Rows from block 5 of the audio encoder of a small encoder-decoder audio transcriber, named by matrix and row number. Rows with one number within an expert belong to one neuron, the router's apart. Each number is 200 + 40 x the weight over its row's rms, rounded and kept within 0 to 999. All counts start at 0.
Before each expert's rows are labels from the 100 clips, of 14976, where the router gives the expert most weight on average: "strongest on" is what is common among them. Only what is clearly more common there than usual is listed. The data: single English command words and digits, spoken by a formant synthesiser in many voices.
# router: router (encoder.blocks.5.mlp.router.weight, 4x160, trained with AdamW), inputs 80-159
# up: expert up (encoder.blocks.5.mlp.up, 4x32x160), inputs 80-159
# down: expert down (encoder.blocks.5.mlp.down, 4x160x32, transposed), outputs 80-159

# expert 2
strongest on: /n/; /eɪ/; /dʒ/; /tʃ/
router.2,213,309,157,231,257,237,259,193,237,208,202,214,182,189,196,154,268,187,228,219,197,158,137,176,244,195,268,215,173,174,273,220,148,242,196,165,184,240,199,198,252,144,229,242,145,195,255,176,210,123,192,129,156,214,248,188,193,211,156,146,217,170,201,215,147,282,244,191,166,194,152,216,126,222,182,131,234,164,169,183
up.0,165,167,107,202,169,183,165,152,246,139,173,207,213,269,189,234,312,229,219,184,206,245,186,237,180,224,215,202,217,220,239,196,201,261,178,190,294,182,241,174,154,186,196,210,191,193,125,236,265,167,166,131,247,237,215,210,158,174,212,191,243,202,208,147,231,195,189,234,160,249,98,175,157,219,150,209,145,193,151,75
down.0,248,259,243,180,236,281,190,267,165,242,164,188,201,215,194,161,130,138,219,225,171,139,243,166,173,191,248,183,222,207,274,134,157,188,237,142,195,176,211,207,203,282,234,161,135,199,283,208,164,208,218,175,218,232,201,177,196,232,229,215,254,198,173,227,191,211,202,203,269,189,225,154,234,150,222,194,275,168,193,200
up.1,155,148,227,180,228,149,180,212,157,94,308,144,217,188,224,209,169,219,105,162,223,187,225,221,249,140,172,183,181,176,238,154,230,204,118,232,293,209,250,197,218,163,159,220,167,191,143,191,220,240,282,176,186,205,180,206,228,90,202,206,190,170,170,110,148,171,219,201,199,212,242,180,234,217,215,201,200,258,236,209
down.1,167,242,226,219,213,135,167,179,196,255,275,177,214,211,94,163,214,247,242,160,176,179,222,209,196,182,217,191,162,243,163,232,207,268,175,150,183,204,193,193,196,238,211,209,203,244,295,273,190,209,81,280,241,165,163,230,226,175,241,213,170,225,216,316,228,207,182,260,194,231,147,207,186,139,204,183,185,225,206,102
up.2,148,217,208,214,220,141,165,199,270,85,222,183,199,205,182,265,224,231,220,259,240,159,164,241,117,240,184,206,160,168,163,221,218,169,185,127,288,231,280,193,217,207,137,182,269,235,227,210,191,236,155,192,228,240,224,210,201,188,252,223,156,142,127,179,168,174,195,223,209,152,206,227,173,216,137,233,191,175,221,149
down.2,166,146,173,243,228,131,186,152,163,235,217,171,166,251,159,229,177,218,218,230,258,296,202,213,203,215,210,225,157,222,202,217,243,189,187,155,168,156,231,211,143,198,194,260,130,169,188,222,181,249,193,215,158,206,172,235,185,221,230,232,217,153,255,211,186,248,237,229,177,199,208,231,174,216,164,178,252,164,271,212
up.3,201,238,197,191,201,150,221,158,337,107,196,220,164,209,235,257,220,203,229,278,207,171,238,269,89,166,183,242,185,177,195,132,180,212,236,162,227,221,219,199,122,251,210,201,198,220,222,160,216,109,162,213,239,168,190,259,216,203,159,227,149,226,193,172,220,171,174,183,200,223,143,219,202,181,231,183,167,180,189,157
down.3,156,189,220,203,240,259,211,228,235,258,223,194,197,224,228,233,168,188,207,207,155,169,268,154,215,227,174,183,150,196,222,192,314,172,194,183,177,174,188,240,197,208,153,223,225,216,147,179,245,256,165,186,294,150,141,191,163,246,144,212,270,222,252,254,199,201,165,160,160,180,206,204,172,186,182,240,194,173,186,225
up.4,189,136,206,152,194,226,231,214,165,129,163,184,196,158,261,238,215,210,233,188,214,139,174,169,186,195,257,233,204,187,163,290,251,185,237,142,215,231,210,223,248,216,170,227,174,207,209,221,228,159,222,192,277,194,294,178,211,188,193,276,201,220,168,292,165,120,114,246,182,148,184,226,205,198,200,172,176,199,151,216
down.4,172,274,166,232,212,195,261,265,196,252,249,215,172,218,230,237,191,169,143,268,239,98,224,218,254,168,181,163,240,177,188,207,249,173,206,212,210,210,219,179,264,314,220,179,207,186,214,193,243,228,201,187,195,156,241,193,228,220,215,129,148,198,165,91,166,197,222,241,176,188,209,168,208,226,172,179,187,184,197,168
up.5,172,146,222,230,252,133,206,220,169,206,104,156,211,172,243,212,242,305,220,180,233,192,149,163,167,218,213,286,161,159,158,241,248,245,206,152,213,254,172,194,192,217,207,168,187,169,161,109,221,182,224,153,151,138,159,223,145,175,224,189,183,190,206,198,126,157,145,228,223,153,193,304,185,201,219,167,154,185,205,205
down.5,149,236,194,223,224,251,163,256,215,181,236,171,220,273,182,134,228,181,214,220,255,126,235,180,184,277,198,189,186,210,252,146,175,232,249,187,206,209,201,161,236,141,196,235,185,157,223,232,176,221,181,159,192,224,205,215,215,190,192,164,275,181,194,173,202,181,246,236,208,199,195,234,167,205,170,163,140,212,172,163
up.6,164,231,200,164,113,220,168,189,249,209,204,236,243,128,207,241,217,233,143,239,177,120,223,253,127,119,239,170,119,186,194,157,238,211,202,116,300,204,235,216,193,210,147,227,157,172,258,181,206,182,188,251,163,167,168,279,228,212,254,205,194,159,167,166,172,175,187,256,262,184,204,242,165,220,225,183,162,161,187,171
down.6,101,196,161,267,176,204,211,162,186,244,173,178,220,211,175,219,214,203,203,230,167,210,226,179,224,229,118,205,234,243,145,190,218,197,218,177,211,216,135,222,144,117,201,209,194,238,148,181,206,243,167,171,222,215,204,156,230,144,152,150,139,196,220,170,189,273,334,215,202,255,155,166,196,229,159,205,190,294,263,184
up.7,174,163,217,204,183,146,213,199,218,114,242,193,172,196,217,197,222,206,201,254,210,142,168,188,99,222,178,208,165,224,138,210,297,187,182,168,229,205,253,256,246,223,161,197,192,245,164,216,192,204,232,180,193,141,180,210,263,187,264,207,246,136,208,201,189,161,183,249,178,181,196,184,193,171,146,225,175,242,146,220
down.7,130,234,206,130,232,244,175,199,199,201,146,112,170,123,214,138,257,163,179,235,175,189,214,173,195,196,121,145,197,185,205,251,189,226,171,187,184,224,182,223,147,179,111,285,155,224,277,199,214,268,219,193,219,245,193,182,183,137,241,185,209,271,208,190,220,257,237,169,213,213,210,195,167,229,237,169,210,200,185,167
up.8,115,194,212,239,237,175,176,199,169,232,227,203,209,200,171,234,172,160,153,221,190,247,214,191,134,125,193,216,146,230,206,257,239,196,238,150,190,153,232,232,159,189,155,237,245,149,188,190,161,249,236,216,248,238,204,180,165,238,179,178,262,235,227,226,186,151,220,272,163,133,218,225,184,228,194,203,196,227,104,129
down.8,170,171,192,164,127,283,207,151,186,143,184,231,200,282,176,235,179,192,250,231,288,235,174,136,204,200,178,214,224,244,261,188,170,184,167,250,179,244,271,164,198,220,169,231,241,199,270,212,173,221,237,235,168,168,168,160,186,221,232,256,177,187,206,305,227,198,86,205,257,226,186,290,220,125,163,231,177,235,163,186
up.9,213,162,156,229,212,192,134,138,231,94,157,214,169,230,191,212,248,319,181,252,106,160,151,230,142,212,182,260,189,181,209,157,185,157,152,150,251,192,276,168,169,179,136,163,256,225,221,182,193,221,206,185,182,250,170,253,241,217,210,160,187,179,162,134,208,228,281,227,242,148,179,141,208,248,238,205,197,176,119,194
down.9,224,210,217,204,205,188,193,224,190,241,135,136,184,223,185,168,227,169,261,210,210,160,203,138,175,171,195,220,176,237,168,145,182,229,180,194,218,299,227,223,157,203,216,212,216,206,114,273,189,235,210,176,160,198,182,196,123,175,197,233,199,269,191,290,232,228,147,130,182,271,271,256,201,245,147,223,210,182,273,229

# expert 3
strongest on: /ɛ/; word: left; /ð/; word: weather
router.3,166,248,151,224,136,218,165,215,224,276,211,257,236,185,156,143,132,152,138,165,181,263,204,197,236,142,181,243,258,191,280,145,194,221,218,251,144,158,185,158,229,224,266,173,196,160,198,209,198,215,286,140,165,247,214,204,158,214,187,239,207,219,186,175,196,153,216,217,226,204,161,156,126,149,200,275,223,210,206,265
up.0,186,214,201,203,185,176,146,217,189,148,192,166,166,208,216,257,214,207,188,226,163,112,218,177,173,304,257,203,215,207,192,254,179,157,203,173,301,223,232,229,208,180,182,283,239,189,274,167,178,237,159,242,171,207,251,207,202,194,180,168,178,199,191,151,183,170,221,284,202,127,228,146,178,218,191,167,196,239,101,236
down.0,219,187,195,200,277,178,201,247,236,225,186,172,191,186,220,191,209,90,99,197,238,123,207,219,324,166,157,219,193,267,227,142,233,202,181,237,266,207,241,234,188,240,166,201,261,273,194,203,204,196,138,231,217,248,200,170,211,206,220,228,240,195,173,215,196,102,182,224,228,181,196,154,184,177,193,157,207,197,222,275
up.1,228,142,205,181,232,127,223,262,171,196,112,147,200,172,191,185,236,205,225,262,199,221,188,193,228,158,158,170,153,143,251,177,254,187,162,130,210,176,218,204,236,185,187,174,208,254,227,161,182,145,143,257,234,206,232,256,256,233,195,253,176,138,142,167,267,167,245,296,243,170,295,242,173,184,197,194,156,223,142,261
down.1,183,202,210,206,200,225,109,239,166,163,209,226,268,162,207,239,215,212,127,178,218,134,241,184,214,182,175,292,168,299,237,203,178,219,194,221,258,245,179,81,163,168,248,206,164,251,139,205,161,189,213,182,178,281,139,208,221,151,170,218,224,240,238,190,194,173,194,206,174,213,206,148,209,178,177,188,192,195,235,215
up.2,167,209,144,216,193,236,160,236,215,53,283,184,204,149,162,234,212,287,255,232,202,192,214,222,113,234,191,285,163,199,163,160,162,198,189,133,298,230,214,195,210,213,209,178,242,238,257,195,210,233,181,249,246,168,233,238,212,193,236,202,162,190,153,176,208,96,309,222,225,157,169,134,144,174,190,222,161,215,151,162
down.2,141,164,183,203,181,207,279,224,251,218,184,218,163,129,203,219,211,199,165,255,194,229,184,237,198,141,247,163,220,165,259,271,232,210,190,226,114,194,160,243,241,277,181,263,177,171,160,139,178,220,165,185,264,254,188,111,151,210,171,219,137,246,174,223,216,277,199,119,177,220,112,230,185,227,180,190,176,201,165,193
up.3,195,196,133,167,195,183,158,215,244,157,258,202,128,111,226,223,184,255,132,205,235,245,201,141,172,270,244,259,211,186,177,247,124,213,183,191,187,242,241,155,195,246,201,182,241,247,239,209,221,278,192,241,273,226,163,318,236,256,223,208,171,199,271,212,207,201,210,218,195,232,149,206,165,194,158,145,228,210,250,201
down.3,235,258,185,227,198,195,186,185,186,262,149,163,221,197,158,136,295,216,249,222,151,249,228,184,222,159,212,159,153,212,217,175,170,217,178,170,166,213,223,181,203,194,252,123,182,212,200,272,227,158,176,169,151,220,238,165,189,174,190,114,227,210,188,259,236,197,186,253,193,185,168,211,218,172,170,249,212,179,170,171
up.4,298,214,127,202,189,213,227,244,241,157,189,231,205,223,227,233,205,262,190,288,168,239,196,250,167,221,168,242,212,233,217,211,158,153,256,221,217,227,242,183,188,243,203,140,201,227,190,155,189,208,162,265,218,244,224,232,246,217,205,168,198,206,171,249,180,210,252,218,230,122,161,189,141,233,192,206,222,177,138,147
down.4,158,171,191,214,172,254,174,222,198,211,162,194,241,138,293,196,198,190,227,180,150,277,250,175,234,216,220,148,227,264,145,233,174,180,163,160,224,195,209,156,197,191,238,189,226,197,235,138,150,170,199,279,190,165,200,243,164,169,148,133,182,245,264,171,181,287,170,233,168,190,199,202,215,172,192,143,182,225,194,221
up.5,253,151,264,164,176,200,147,220,223,136,291,216,180,221,130,201,180,218,152,264,171,216,215,228,131,283,129,242,229,173,151,245,217,256,144,149,113,191,218,183,185,240,153,198,175,273,205,216,214,169,181,199,254,156,289,224,231,152,208,190,174,262,208,133,243,191,160,166,194,193,229,175,245,239,226,200,188,194,268,184
down.5,206,200,204,189,194,182,206,92,176,187,175,196,219,208,194,210,223,192,110,194,253,199,167,252,234,170,216,180,226,265,159,201,234,50,169,186,226,142,189,247,205,172,295,190,182,163,236,163,99,160,159,217,195,170,198,260,212,247,209,176,202,175,206,284,91,253,221,208,174,192,216,238,234,249,177,197,234,177,205,221
up.6,191,226,221,261,173,222,103,259,201,87,263,189,192,246,202,232,166,287,216,211,154,182,250,178,191,202,201,187,182,181,190,177,190,222,165,132,277,202,212,243,197,252,180,185,209,248,180,163,196,179,233,171,129,205,179,246,174,194,215,182,176,260,175,146,161,162,216,179,194,133,234,130,154,192,209,185,167,158,212,106
down.6,238,207,208,196,208,228,275,185,207,277,99,194,148,167,133,167,224,117,216,183,230,168,202,212,282,163,224,226,181,229,224,176,214,240,216,238,216,176,225,149,158,230,230,205,185,180,194,241,148,158,180,237,210,181,197,171,223,133,223,161,180,176,226,147,155,187,147,180,175,195,214,172,239,247,245,228,211,250,211,236
up.7,179,161,229,193,200,173,136,187,217,121,226,207,167,181,180,243,245,261,174,228,218,238,169,189,158,210,122,250,163,237,172,226,206,203,183,99,241,222,280,258,187,230,153,203,273,154,171,174,240,216,180,232,218,231,296,255,223,172,248,234,165,204,107,176,201,144,243,226,215,167,205,134,188,218,178,245,191,231,217,156
down.7,176,162,145,184,190,252,237,186,213,237,266,234,187,220,163,211,235,139,153,225,221,252,222,264,183,189,234,164,184,206,204,220,222,247,182,272,201,201,222,216,217,240,240,197,188,192,180,185,158,154,232,165,195,192,233,126,157,158,216,229,195,192,143,213,167,221,219,116,148,261,143,263,196,111,201,174,187,226,209,170
up.8,174,173,203,167,220,204,177,212,220,136,243,175,236,144,216,232,196,204,241,115,233,219,195,248,172,235,247,184,178,142,219,266,189,191,223,160,256,189,170,253,251,187,205,188,262,150,235,222,150,256,156,146,218,164,250,225,255,170,189,207,218,152,143,205,179,146,206,268,237,200,202,288,197,162,160,202,213,217,190,205
down.8,204,157,203,188,242,203,179,215,157,228,177,147,182,163,209,217,96,225,185,232,227,223,187,244,164,228,218,255,234,196,115,205,177,166,130,200,206,257,227,237,195,248,85,280,259,160,156,254,197,232,266,190,208,194,183,158,208,210,185,158,209,231,239,258,246,141,176,185,228,198,206,193,177,253,211,251,163,143,259,268
up.9,209,113,212,209,215,147,185,164,268,127,274,217,192,111,193,221,267,244,140,253,214,315,218,231,139,201,199,198,183,177,174,162,182,171,175,154,254,194,191,199,213,223,207,195,193,144,166,236,234,237,156,208,267,171,176,234,187,152,205,212,178,237,96,147,150,170,206,222,167,213,241,229,138,224,226,278,211,187,119,212
down.9,145,125,180,265,201,183,177,230,137,182,240,126,162,217,206,229,289,184,196,227,172,183,244,190,96,168,152,216,254,297,151,227,142,141,282,210,139,254,179,193,232,215,243,178,227,261,216,160,194,150,215,145,155,230,190,230,232,226,268,170,193,233,283,190,197,270,180,200,135,172,169,198,187,201,212,207,148,272,265,118

# expert 1
strongest on: /ʌ/; /p/; word: up
router.1,204,224,256,166,177,237,116,210,188,173,178,220,198,304,232,186,192,232,190,188,205,204,242,187,287,206,196,167,215,220,164,205,183,177,190,238,197,136,167,227,147,215,171,260,253,224,186,206,216,204,237,213,115,214,172,107,179,179,193,296,198,253,190,156,235,340,207,202,235,221,272,235,187,204,207,186,180,203,240,234
up.0,183,279,196,207,173,172,152,232,201,116,201,133,221,165,194,221,228,214,227,232,191,188,258,214,142,194,161,282,214,187,177,243,179,227,186,174,291,218,204,229,219,188,158,162,258,236,253,241,233,174,184,203,191,187,199,260,274,213,210,168,208,166,120,188,125,106,244,245,207,105,176,252,176,211,92,277,156,200,189,152
down.0,194,111,183,200,236,170,174,175,199,213,214,224,231,187,224,228,205,119,170,193,146,147,205,234,227,184,129,271,256,197,237,168,198,176,242,156,162,250,238,169,246,221,141,221,204,249,272,180,167,163,251,108,277,233,202,183,141,230,217,198,169,160,181,242,222,186,184,236,229,176,216,178,239,208,222,274,173,155,233,192
up.1,212,139,217,224,198,175,196,234,224,123,165,247,111,227,217,194,192,247,234,176,278,198,154,199,193,221,179,224,185,116,156,190,237,177,178,169,293,191,284,233,202,241,126,193,176,167,223,196,215,218,190,202,207,191,295,260,268,241,180,242,255,246,156,127,118,165,161,220,174,168,216,174,177,276,146,187,191,227,171,146
down.1,142,171,209,203,228,182,247,271,170,277,184,239,218,178,220,160,216,280,186,202,210,187,215,194,189,213,301,149,239,215,258,240,209,199,182,237,268,170,151,149,169,223,239,221,259,177,258,198,170,283,180,194,169,258,174,234,212,162,201,248,204,212,164,138,189,243,254,201,223,257,196,191,169,213,189,156,210,200,170,215
up.2,150,211,200,222,277,168,178,207,197,112,286,180,139,194,209,268,218,254,154,236,203,180,258,198,116,244,149,223,204,205,256,193,191,209,218,157,246,244,216,191,228,248,266,206,242,177,280,154,150,218,156,246,233,170,203,188,184,244,217,178,195,199,153,173,207,159,272,214,191,146,137,160,186,137,217,258,189,238,162,221
down.2,233,135,264,184,198,219,190,168,236,235,257,201,192,256,191,189,238,211,166,202,163,257,220,209,93,202,118,274,155,167,203,173,232,177,234,201,205,200,181,262,222,188,257,170,163,195,213,169,211,235,155,163,239,248,163,185,158,172,136,228,198,190,264,178,278,288,204,185,163,152,185,211,279,187,207,208,198,217,166,205
up.3,130,161,221,229,218,127,128,227,185,112,190,140,174,160,223,222,195,228,180,212,172,244,206,204,138,196,167,299,163,246,223,205,244,198,172,166,241,232,240,282,277,239,168,174,237,174,161,211,242,165,127,161,193,228,215,205,275,114,240,270,223,190,144,122,187,108,217,201,218,185,231,220,144,216,139,207,159,142,212,207
down.3,222,195,272,238,217,291,201,227,225,115,198,227,226,199,195,206,165,237,177,235,146,44,227,151,212,159,172,187,137,194,193,225,175,184,220,200,210,194,197,124,213,218,186,232,242,201,218,126,237,272,208,232,220,175,220,185,210,177,199,149,248,195,167,228,139,206,226,249,250,175,175,124,212,217,152,190,186,137,164,229
up.4,235,187,178,194,160,147,207,209,244,155,210,172,245,209,198,181,218,201,255,209,110,147,155,245,148,205,248,161,253,229,137,202,173,235,134,102,244,207,220,249,188,213,282,236,214,252,249,289,187,282,202,191,180,197,268,195,195,203,149,280,224,172,204,169,188,138,296,216,164,199,214,195,129,185,207,158,199,262,164,160
down.4,245,226,227,204,173,264,215,100,154,273,152,131,246,164,155,205,179,248,154,197,236,160,193,157,182,164,181,214,119,175,232,191,220,188,169,144,163,226,156,175,205,188,210,234,202,168,235,210,180,167,208,218,218,176,118,237,110,146,206,211,254,209,271,128,183,233,186,118,189,272,180,251,223,145,237,179,192,235,175,130
up.5,214,139,183,251,161,139,195,199,179,194,212,216,223,181,228,241,265,291,179,261,183,214,208,124,183,183,111,217,187,230,130,200,195,181,174,184,284,259,238,194,253,234,150,208,225,254,201,238,123,220,162,205,165,226,221,210,186,195,251,221,174,171,162,215,159,204,152,239,182,134,161,256,202,190,156,209,217,216,195,228
down.5,205,161,244,195,157,184,208,323,183,197,243,253,201,256,178,197,222,225,122,161,239,212,180,275,272,211,189,213,238,246,236,166,177,174,146,173,191,194,210,249,220,182,166,152,199,157,156,209,207,200,138,254,215,160,207,231,298,174,221,199,145,198,276,223,236,197,213,189,224,266,198,226,213,201,233,144,174,221,231,217
up.6,174,265,230,202,217,178,206,293,203,120,124,189,172,136,212,135,162,159,219,297,208,124,140,223,178,235,215,206,110,166,165,196,206,208,171,129,302,225,252,188,228,144,226,215,236,163,285,211,202,220,217,262,256,218,286,169,219,205,222,207,170,176,130,208,237,150,183,206,222,174,256,154,165,214,227,127,177,215,168,173
down.6,218,206,228,242,195,174,167,242,163,217,181,275,197,238,152,157,188,108,248,188,223,200,146,169,226,156,220,205,284,162,180,221,208,171,179,231,212,198,274,199,176,204,162,157,195,200,194,163,231,217,202,199,198,209,152,260,208,234,165,193,208,180,183,174,213,191,244,224,193,133,161,96,219,249,182,190,236,230,150,243
up.7,203,167,180,195,207,170,252,170,285,98,199,204,93,157,240,240,179,240,245,225,234,215,196,198,234,292,118,227,200,181,179,188,173,175,140,178,258,228,225,216,252,227,219,188,219,171,195,229,192,206,203,194,273,207,200,168,165,213,176,246,156,188,214,233,245,181,196,188,249,224,95,136,130,250,201,192,154,226,221,192
down.7,171,235,208,252,145,166,250,194,215,215,193,197,217,224,122,201,184,256,152,182,161,176,231,184,138,229,225,184,202,207,179,152,237,204,194,214,185,237,162,186,179,262,217,238,207,261,186,195,247,184,242,176,151,106,224,203,235,238,189,198,224,208,212,149,172,215,229,92,206,202,197,155,144,203,242,244,188,149,183,158
up.8,261,179,233,164,171,99,155,208,241,154,184,210,247,200,243,200,213,121,188,179,191,142,163,179,129,195,160,271,196,207,125,226,293,215,222,184,214,241,195,297,254,136,253,210,198,138,240,187,208,167,177,173,206,269,207,183,170,189,190,186,206,186,244,169,210,181,222,169,213,196,218,146,100,204,185,191,202,192,206,167
down.8,243,231,223,253,187,239,147,229,184,190,127,209,167,246,179,171,254,198,157,186,252,124,198,171,172,158,116,133,193,225,168,190,186,131,132,216,214,189,202,212,105,243,190,217,127,219,163,157,177,233,272,236,215,170,242,244,175,201,230,180,163,240,203,201,184,220,314,208,192,180,227,175,218,252,152,224,207,212,182,187
up.9,191,212,270,172,178,195,155,180,150,170,154,202,212,205,159,185,226,252,155,242,165,301,212,205,161,301,109,189,152,131,194,198,216,133,185,106,177,213,192,295,266,186,236,191,189,254,233,193,224,171,267,155,214,185,236,245,221,216,247,182,190,242,184,160,152,233,172,177,199,136,215,133,214,191,147,183,159,158,251,149
down.9,242,192,180,220,173,221,205,324,204,215,236,254,166,194,179,227,275,145,241,194,178,225,225,160,206,224,209,196,240,201,202,170,189,271,221,245,228,164,216,174,182,153,185,107,237,177,191,235,214,220,117,220,178,241,184,230,221,218,134,196,151,168,146,261,259,192,200,193,278,195,201,182,167,176,166,240,183,139,243,229

# expert 0
strongest on: /ɝ/; /aʊ/; word: louder; word: timer
router.0,177,250,210,187,136,272,232,266,200,265,185,203,220,228,135,179,195,174,206,185,210,117,175,160,252,241,258,180,261,186,316,231,186,229,213,222,191,193,168,202,189,176,177,173,207,195,188,200,162,192,260,132,183,188,279,217,129,253,174,207,195,172,118,151,246,164,213,192,150,251,259,201,210,189,237,235,203,225,188,263
up.0,195,207,230,174,192,144,133,146,183,91,308,180,213,151,201,238,216,199,181,155,155,175,258,139,191,209,140,265,202,169,214,252,236,198,145,150,194,208,248,187,189,235,153,213,181,269,234,169,183,183,206,215,214,182,219,226,229,149,177,175,153,128,275,218,247,208,200,253,138,151,218,149,210,221,152,162,216,160,170,102
down.0,178,172,169,154,227,196,262,148,196,226,215,199,187,252,233,179,167,94,178,208,205,202,218,84,206,247,173,123,179,210,209,204,146,141,242,189,189,164,119,198,160,242,167,197,175,209,214,232,188,254,207,270,121,225,128,173,174,278,226,173,238,181,197,195,158,244,234,255,161,297,178,176,206,202,238,210,215,234,192,125
up.1,173,174,197,247,205,170,117,190,213,89,226,143,195,225,178,257,202,251,233,251,185,157,174,160,180,216,187,240,202,234,171,174,154,221,163,73,284,196,252,221,202,239,151,194,237,172,208,188,203,198,171,207,164,213,262,270,200,259,222,204,205,237,139,174,131,131,236,218,160,142,199,130,122,166,165,235,162,238,197,177
down.1,190,224,201,263,212,227,190,193,218,215,173,222,232,234,206,257,259,193,273,172,173,280,247,193,91,204,198,270,214,164,215,180,209,233,199,174,131,219,156,155,235,170,170,193,183,191,196,206,172,273,202,217,181,221,232,187,188,179,209,166,228,210,246,165,270,180,293,192,219,244,141,177,247,233,213,119,159,153,206,177
up.2,208,201,232,264,245,179,100,193,241,162,225,216,189,220,232,236,227,235,78,160,154,176,208,193,183,169,222,242,137,163,180,239,230,213,178,192,319,151,171,224,129,241,221,210,273,231,199,130,185,132,193,185,243,170,151,164,195,213,191,223,187,186,180,172,188,139,179,270,221,158,176,205,177,152,193,162,206,245,211,273
down.2,216,122,192,189,237,234,233,232,226,197,276,116,212,237,140,224,163,160,183,221,169,231,186,213,130,175,223,169,223,181,223,226,183,172,294,193,158,215,220,190,260,266,182,190,183,192,211,224,187,135,265,212,175,176,256,168,199,157,227,170,155,204,175,207,199,143,139,159,172,232,159,201,174,147,257,230,217,135,127,140
up.3,141,165,209,216,156,172,139,100,228,130,262,215,267,227,169,174,140,243,187,256,242,232,242,192,168,158,168,193,204,251,105,237,167,193,165,150,255,229,258,249,273,182,186,217,200,197,179,203,201,251,232,261,198,186,215,224,180,226,203,244,198,222,142,211,237,222,221,216,164,137,184,153,137,142,201,154,211,253,166,188
down.3,278,211,193,203,213,226,227,145,294,206,141,278,187,249,177,188,224,121,166,225,204,206,211,275,225,257,255,181,204,176,229,211,190,130,164,211,250,177,245,215,203,251,209,222,200,180,221,203,103,196,159,199,196,181,178,212,233,195,218,159,178,131,193,229,230,155,181,250,157,191,209,204,153,215,242,254,150,145,198,250
up.4,165,249,207,206,177,181,225,199,216,122,192,142,214,160,184,242,117,213,207,217,219,287,190,283,189,251,213,242,167,147,151,144,237,175,168,140,244,222,230,207,185,230,220,160,207,164,212,187,230,157,206,221,130,223,226,169,95,191,200,242,152,203,209,178,231,120,245,260,202,163,224,198,142,137,205,214,213,157,152,128
down.4,192,148,167,222,216,224,223,270,213,250,210,224,233,202,155,211,281,152,244,191,191,105,224,202,266,171,197,189,207,138,165,225,194,217,276,208,207,181,290,194,253,199,138,186,222,221,232,245,213,216,212,187,289,264,240,226,229,204,167,221,250,184,137,247,280,124,157,186,172,189,144,246,233,266,187,211,159,210,153,198
up.5,197,180,214,165,247,211,217,210,243,99,179,160,180,170,154,191,154,185,141,230,228,162,177,177,104,145,240,208,145,148,199,245,194,185,287,132,232,237,279,152,207,180,198,211,219,190,212,232,182,234,208,273,269,214,256,169,182,235,239,156,207,177,161,190,251,152,154,183,180,118,148,233,168,218,181,165,212,253,200,220
down.5,124,219,206,202,145,225,229,196,205,263,293,180,218,285,213,210,150,208,216,144,136,244,295,261,213,217,85,200,217,144,197,201,139,174,254,219,182,138,231,217,215,206,252,176,181,175,174,218,194,204,161,193,222,181,234,213,232,273,192,159,233,160,173,200,213,210,218,224,224,177,204,138,202,176,163,207,171,161,192,205
up.6,213,198,174,170,263,209,131,150,227,171,202,190,194,139,147,245,157,226,164,283,202,196,233,194,90,201,151,138,243,221,189,215,205,206,179,257,230,287,217,257,234,244,230,144,225,206,203,182,182,215,242,227,219,193,149,125,249,201,209,150,124,215,196,231,146,191,172,167,216,192,181,181,189,219,222,228,173,145,166,170
down.6,215,165,184,292,293,230,193,274,212,250,194,184,221,255,193,169,155,158,199,211,261,153,168,190,301,169,156,222,169,155,229,137,221,149,182,179,154,201,202,158,194,265,152,205,206,256,233,161,201,157,157,217,247,256,255,222,177,181,259,90,255,153,257,256,222,192,225,193,203,245,181,298,215,172,121,126,198,237,243,222
up.7,109,169,250,197,235,191,168,149,188,116,195,165,149,280,154,225,229,234,155,247,216,174,221,241,194,197,134,179,213,171,201,196,177,182,219,159,162,195,180,252,209,168,277,200,215,171,216,227,184,196,174,206,166,218,216,244,212,192,237,228,98,276,172,185,237,192,214,254,172,172,166,316,146,218,223,167,125,252,231,140
down.7,231,238,207,161,189,129,270,153,201,198,231,242,259,172,181,223,216,205,272,176,196,185,226,147,194,227,201,238,217,189,244,159,224,192,183,224,128,219,184,99,219,134,175,173,162,225,176,244,236,239,240,212,178,188,239,204,182,245,198,244,201,145,174,253,259,205,251,156,193,158,227,223,181,176,197,274,218,242,189,130
up.8,194,208,235,188,198,235,179,154,247,131,192,195,190,208,176,196,241,255,139,207,269,252,245,272,152,212,187,242,188,172,219,222,234,159,212,158,275,160,218,233,235,212,216,210,214,242,108,201,220,215,175,267,271,218,183,211,286,182,213,249,178,169,227,199,179,137,219,274,157,175,209,173,178,211,165,228,178,174,166,216
down.8,191,156,159,214,193,188,209,302,222,144,233,205,144,191,208,219,255,143,190,205,164,209,217,159,183,181,237,224,222,147,244,251,230,217,230,187,215,179,168,221,213,215,154,204,211,218,224,220,219,207,198,206,160,156,208,290,177,230,220,228,215,221,172,82,221,196,263,192,233,238,208,186,148,210,214,254,227,212,315,249
up.9,206,142,201,236,193,179,150,218,240,131,272,164,216,177,163,275,160,239,223,231,226,269,196,239,123,201,102,250,165,193,179,209,212,183,188,127,243,228,254,223,244,248,167,188,261,154,209,221,153,256,177,182,173,212,156,224,242,165,211,162,227,230,199,216,212,182,153,166,244,84,182,243,179,185,200,217,143,206,195,143
down.9,247,241,268,173,200,211,177,247,190,168,196,261,201,193,192,175,172,219,234,196,207,200,168,155,255,271,173,198,195,213,190,140,171,208,188,203,293,162,172,209,97,238,173,215,158,164,246,276,226,188,182,229,171,153,174,176,168,247,170,164,197,161,222,216,200,278,177,248,229,170,193,79,189,231,256,127,231,225,194,172